config.toml
crop_scale_min = 0.3
hidden_act = "geglu"
drop_path = 0.15
Rows from block 4 of a small self-supervised image encoder, named by matrix and row number. Rows with one number belong to one neuron. Each number is 500 + 25 x the weight over its row's rms, rounded and kept within 0 to 999. All counts start at 0. Numbers have three digits each.
After each neuron's rows are labels from the 100 images, of 14848, where the neuron reaches its largest size: "strongest on" is what is common among them. Only what is clearly more common there than usual is listed. The data: rendered scenes of toy objects such as cars, trees, mugs and chairs.
# gate: MLP gate (model.blocks.4.mlp.gate.weight, 336x128), inputs 104-127
# fc1: MLP up (model.blocks.4.mlp.fc1.weight, 336x128), inputs 104-127
# fc2: MLP down (model.blocks.4.mlp.fc2.weight, 128x336, transposed), outputs 104-127

gate.245:510500464502504525479527522456500470500560500500541468491480469467506448
fc1.245:488499491487472526503538527454500500500500539500500482500493501479500430
fc2.245:492551500552481493495500522500500513480500500507503500500467500556513513
strongest on: white object; its colour: white

gate.326:500500494500539518497477464501531450506504500466500483518511500512500459
fc1.326:500456458505483481439513541500556441500500500518537477534491522500500442
fc2.326:500521466500486523462482512520495519475499505445467500500497457546488500
strongest on: white object; light from behind the camera; its colour: white

gate.40:500500512481528539505525467500493526542500516500500503462458561485500510
fc1.40:566483489549477512500487483500469514455517509439490507530550483463437502
fc2.40:571498474484472507500500500543493466500500443525478500501532441500508494
strongest on: light from behind the scene

gate.300:451500500500459449500547511500481481505500502502497528500503500491452499
fc1.300:500533539506481557536500500500485500518500533536460495522486553500528529
fc2.300:501500473500500501500549513522485491500500441500523500500494503484468500
strongest on: white object; its colour: white

gate.26:507479495517458527500500457500486513540497476527521520500500544518506519
fc1.26:453500518522457477499505474511477542519514539544483495510477528540500548
fc2.26:481478500511502500493528547499495527551495500498486511500457516559481545
strongest on: light from behind the scene

gate.47:500457488451500500500473503455509509500494504537496484479544549527500445
fc1.47:500500500536475507500508504495483506492545529553487500500528500484425540
fc2.47:500537500540500486500507511500500492523467440501536496488527538474463500
strongest on: count: three

gate.224:518549500492518543538532476481500432524517488489452526497493500471500456
fc1.224:467500554536511451563475500535491526500500449500500489500500497551519500
fc2.224:490410500427504530500523492500512489502523541534495465500505484424483482
strongest on: white object; its colour: white

gate.276:508501534500500500500483451500487539500500569553494524450479512526491546
fc1.276:518500500500466479505520500509438500517486496496500482500500503476500528
fc2.276:519493480519495477515513495440503487500508499487472516549501473500500500
strongest on: count: one

gate.259:564487506498464500537506500500510510500500511452500507439500532450500500
fc1.259:530549538486493480573479462518511500500449475500500524500500464500500454
fc2.259:500492500500507431527500500500507480535530500500475462477513527500526535
strongest on: light from behind the scene

gate.5:527500495475465500500493500471530522506460500500499492487528500500526500
fc1.5:507521492500481464532538519500500504500560500542500537476505469500500500
fc2.5:520493535527478471466495500497482492470500448521503530572500526481482499
strongest on: count: three

gate.254:500522472500462500473500500462500500529574521500530486479517574500500521
fc1.254:496469521500519525500500472500503500500500474473500500500424500498500512
fc2.254:500464500500500538500488481533521500466539548500454459525512574500505447
strongest on: count: three; black object

gate.93:553500500544492457429448457500500523500536557500460558476554486501514500
fc1.93:463492498500482443500503546482489484500500500527476500476491555473491500
fc2.93:499442555500526500554500500443482500460492526500500467485480519500500492
strongest on: count: three

gate.30:548488506500473563492476456448500413546500470521500470536498539502516500
fc1.30:560495466500537560500500532500512464514500500472500490555500500490500474
fc2.30:444519500546529551507467530500472537485485544502461500500500500501544495
strongest on: white object; its colour: white

gate.18:492562547419541588500500502475549500531500532515515500467500500453499482
fc1.18:530452500514505503522473458452533500509527515567516518500500489486500500
fc2.18:500466471538500451500453500500500513500500487500538500478500457500500511
strongest on: light from behind the scene

gate.79:544500500500500491500464500446517533500503473489514475500524517545514492
fc1.79:530480466521493540474488500439527519487518547500500506500500500475500500
fc2.79:450536494500461547463477500549546507518491499463500500500500456528528500
strongest on: white object; its colour: white

gate.216:500467500500512521471501474458500464507518500465479535489500500500494500
fc1.216:442533500556509498500500476510500567500485476500520500527481485499500537
fc2.216:507480548478527460567518481465516500472504555487512472500500508469500497
strongest on: white object; its colour: white

gate.24:462553524500500506465475500484500467527500500515547500489500552500500440
fc1.24:516517479526500500545485525514505479500500500498474500500491500500473500
fc2.24:480500490495500498495474487500500460500500500500562465532500472482492475
strongest on: count: three

gate.167:483488500555492501496474509503505500521467478518559506500500515475501528
fc1.167:524506574534490494536507504496448500538487500505445497501495465500500492
fc2.167:500500484488512480469466529546500492497509479515533522487521472500484495
strongest on: light from behind the camera; white object

gate.250:482522552478514463500500545483495485504524543468516556505424490500470465
fc1.250:508500520494471500482554500487500470504520455538508501549489500497500515
fc2.250:479508549525468500482535500512503460494514492524500462539500500500495495
strongest on: count: one

gate.283:451515542458469462567515500500503478507500576522542500519480500506500511
fc1.283:500500523464510477443502461500549479508500496387505500500467488500466500
fc2.283:516520502480500500500500500538517467466516520493473437521536522500502478
strongest on: count: three

gate.130:482500422553517477457495555548500549476516474508505529494529472487503500
fc1.130:559536469508492500480459439514500519494500518509532500535500475488525500
fc2.130:479517534479491500449528488500493499502480497521476500494523465500510500
strongest on: light from the right

gate.170:506507511464515500500534480500500526508482486500428476462513529500506488
fc1.170:527508501505500525515437497500484468500522507500439500518462500503462536
fc2.170:461450549516536500500500471484500542457500523500450516500472528467490478
strongest on: count: three

gate.263:529517500458500502500465500429527514517472500584500500472536511500543500
fc1.263:500458517482500500489554540541498526500500505500504519511515496477500500
fc2.263:489530474533528500506514500446509520513549503499500589500475490512500483
strongest on: count: three

gate.281:500500500500500500500536500500482484487464500541494467500471500514500500
fc1.281:462491477505445499500535492500457500500441500513500474491500579535531500
fc2.281:446500526484500525479500500500553518521457500479500493468500481489476500
strongest on: count: one

gate.290:537508546479569500549500465540500500509508517564475455500500500500534485
fc1.290:457500473500547479474500526500484500492490500537512509500482530500463500
fc2.290:518459509490515473500500539446500559500500485485535500500472500506517476
strongest on: light from behind the camera

gate.88:521421500500500500485514484500500500485510486497531500500483498470477500
fc1.88:518502442480500506500526500529486500534478510507500491500500500498500484
fc2.88:496469490443518500500501455500531500503500445425500466500537500500500423
strongest on: light from behind the camera; white object; its colour: white

gate.1:467500474482511500499513500546498517500511500452500522480500500482500455
fc1.1:515500534491500500494480484542500506500501502523500500507500602447500500
fc2.1:500500497521508500500478500549513500500500500482500481481516465515500500
strongest on: white object

gate.135:498500500496500500531502496513457486500500519509475542424557540500486474
fc1.135:566500485527516500500484517524450500517484500489500515500500511529564500
fc2.135:499529525519507465500512499514490500465538542517474488517505502500506511
strongest on: light from behind the scene

gate.156:497478500490541468500487522532521507481464457431515468500496500519507500
fc1.156:556491442488491500500499483500514500494481534509550494508523522441500472
fc2.156:485500473459481554495488531500535506517500462500491508500506491547500506
strongest on: white object

gate.97:541520500494500579493500500500471501500493508453450493475581500439500473
fc1.97:492504500500525500495520500550441515456472516526500530500512500454500500
fc2.97:500461500481518570543551500578534469475500552500517500500525431465500532
strongest on: light from behind the camera; white object

gate.331:505500476437482555488469500500524500516512500468548479500563521486500492
fc1.331:500500472500484476511500484500500490500477521500426496523526500537501492
fc2.331:500500544479500533500500500500541500500478454500504500453489431556523529
strongest on: count: three

gate.219:500500514500512500500500524550500482540520500500502500465507517464500552
fc1.219:499552541529456483485500515500482527468556437494517557500493500480494492
fc2.219:559509500558500461511538494461454471482506543509500508500500500458469523
strongest on: light from behind the camera

gate.186:533471519468449465547499500500500500519500501501472518500538481500498529
fc1.186:500500500477500495506500500480536492500534506494522500431534516489500500
fc2.186:500567500498512497481514500500498515526500490543513460500506571500500466
strongest on: count: three

gate.226:528486507477505446535500502457500500517500511563488500495498536500524511
fc1.226:531499500500464500498500516522500490489539507458500500525441496500500510
fc2.226:454460526472451500500481485500500455452531450477500489562483435500500505
strongest on: count: three

gate.53:500501487441521479500529535456524438500500500573505469474526562500500458
fc1.53:503450523510525456500479500510484555460500520527531507500519472500500500
fc2.53:532550500561539500481500500500485496496518586511466500478496517468500550
strongest on: count: three

gate.27:500575500473500552480500475441479500515500535529500500500500578500446476
fc1.27:496503514437500500500485464500500500519464569525527500500508548526475481
fc2.27:537500500544500500500500500513491551552488500478500499469516520500502489
strongest on: light from the left

gate.308:551500508500537476500487386532500531504500500500500500500500503491500485
fc1.308:441554550500500471488459452493500532501533451500525500548505500500515459
fc2.308:509457520458531537512551500500500528500500500500548500426555458500514498
strongest on: light from behind the scene

gate.253:514457456500529482571457519485492500500500451507528500500473502556540502
fc1.253:500535550500500515534506500558518500500491478461485507495500449455500500
fc2.253:500478489500485500500463477472500517500487414530546500500492500500500500
strongest on: count: three

gate.129:510543517522438493533500456452491501493507525468488522484452499487488492
fc1.129:493497500500536500453500515514500490521528500545478500503500500468542512
fc2.129:517457528477530482516490500481531500439500496495528503500518505490480470
strongest on: white object; its colour: white; bottle

gate.234:500483542500500512541545500538522499519500521500424462468500460500500500
fc1.234:490500476554500500592494492488425521525525500500465502461484477500500522
fc2.234:479500511506515511508500526437500511500471500508507506527500471477500513
strongest on: count: three

gate.132:502537502474530470500493513500500500463561454512500529454553507531510480
fc1.132:468500500500510518516548500509500507505511500463527517532500453500491500
fc2.132:463488500545431528451501490500500521500501543483500500500492511558500500
strongest on: count: three; blotchy object

gate.99:544465481500482578500522496513500501517527469500500524539509484484500521
fc1.99:500500549532503467487484492456500500500500500482491500500500500489549485
fc2.99:481500500459451516507500478550524478500522463530496501536514452483500500
strongest on: white object; its colour: white

gate.188:500519528452500465484500503500520543507544496525462448526508455486472537
fc1.188:483520529529479500539557503522500526540535511471452500500456498459479500
fc2.188:457474551475503500459500481506480531471500513511470500500516500525533491
strongest on: count: three

gate.159:495515500479466577500500523500472500516431500500500499543500519495500504
fc1.159:500495500500500500515498475521500471503515514460521500545500487463500483
fc2.159:542514481505514527505500525546502471500505470541500479483531500500519473
strongest on: count: three

gate.8:520500500496501496500500561500527506535435501473548512500500500480500500
fc1.8:475500500523480388455500530500522500458500477483523472500500483497500497
fc2.8:496500500508452500500532445515543481446500491500510551537513500467479500
strongest on: white object; its colour: white

gate.38:500500473500518546508511548510512494497488482500487465495563514468493479
fc1.38:491494422510500473515462481466500465507500500500478556428513478497500469
fc2.38:493478500500500456500517526500480517517488511535500563499453508500481500
strongest on: white object

gate.66:520508500522533500517517527500500499512500465435474507506500522500500450
fc1.66:513500424543478500497508513500500500509522481454458500519533500461500500
fc2.66:453500487500447565515500500500500541557488465512485515491490483509500500
strongest on: white object; its colour: white

gate.113:478500485542544467493519472540513500479530500500473510438524500500500511
fc1.113:524506488512506500599504500500535479522458529531534500530495487515523464
fc2.113:500500497500474534492527500500481500448500500515492500535492570516500499
strongest on: light from behind the scene; count: three

gate.273:538500476462482500500520535473545482525482483501500491500500489504540482
fc1.273:524500528500500500553512492527521526500491407513528512500500487523500471
fc2.273:485467514500500565500532472555528486520454477506493486521550439500484514
strongest on: light from behind the camera; white object

gate.265:468502470500505485473506467500500484500457500488476469498538500483499500
fc1.265:437458500500519502473500495517500541474500500469500457500527500500500460
fc2.265:500502523468496549500500515515499513545500480485500488473522406500506510
strongest on: white object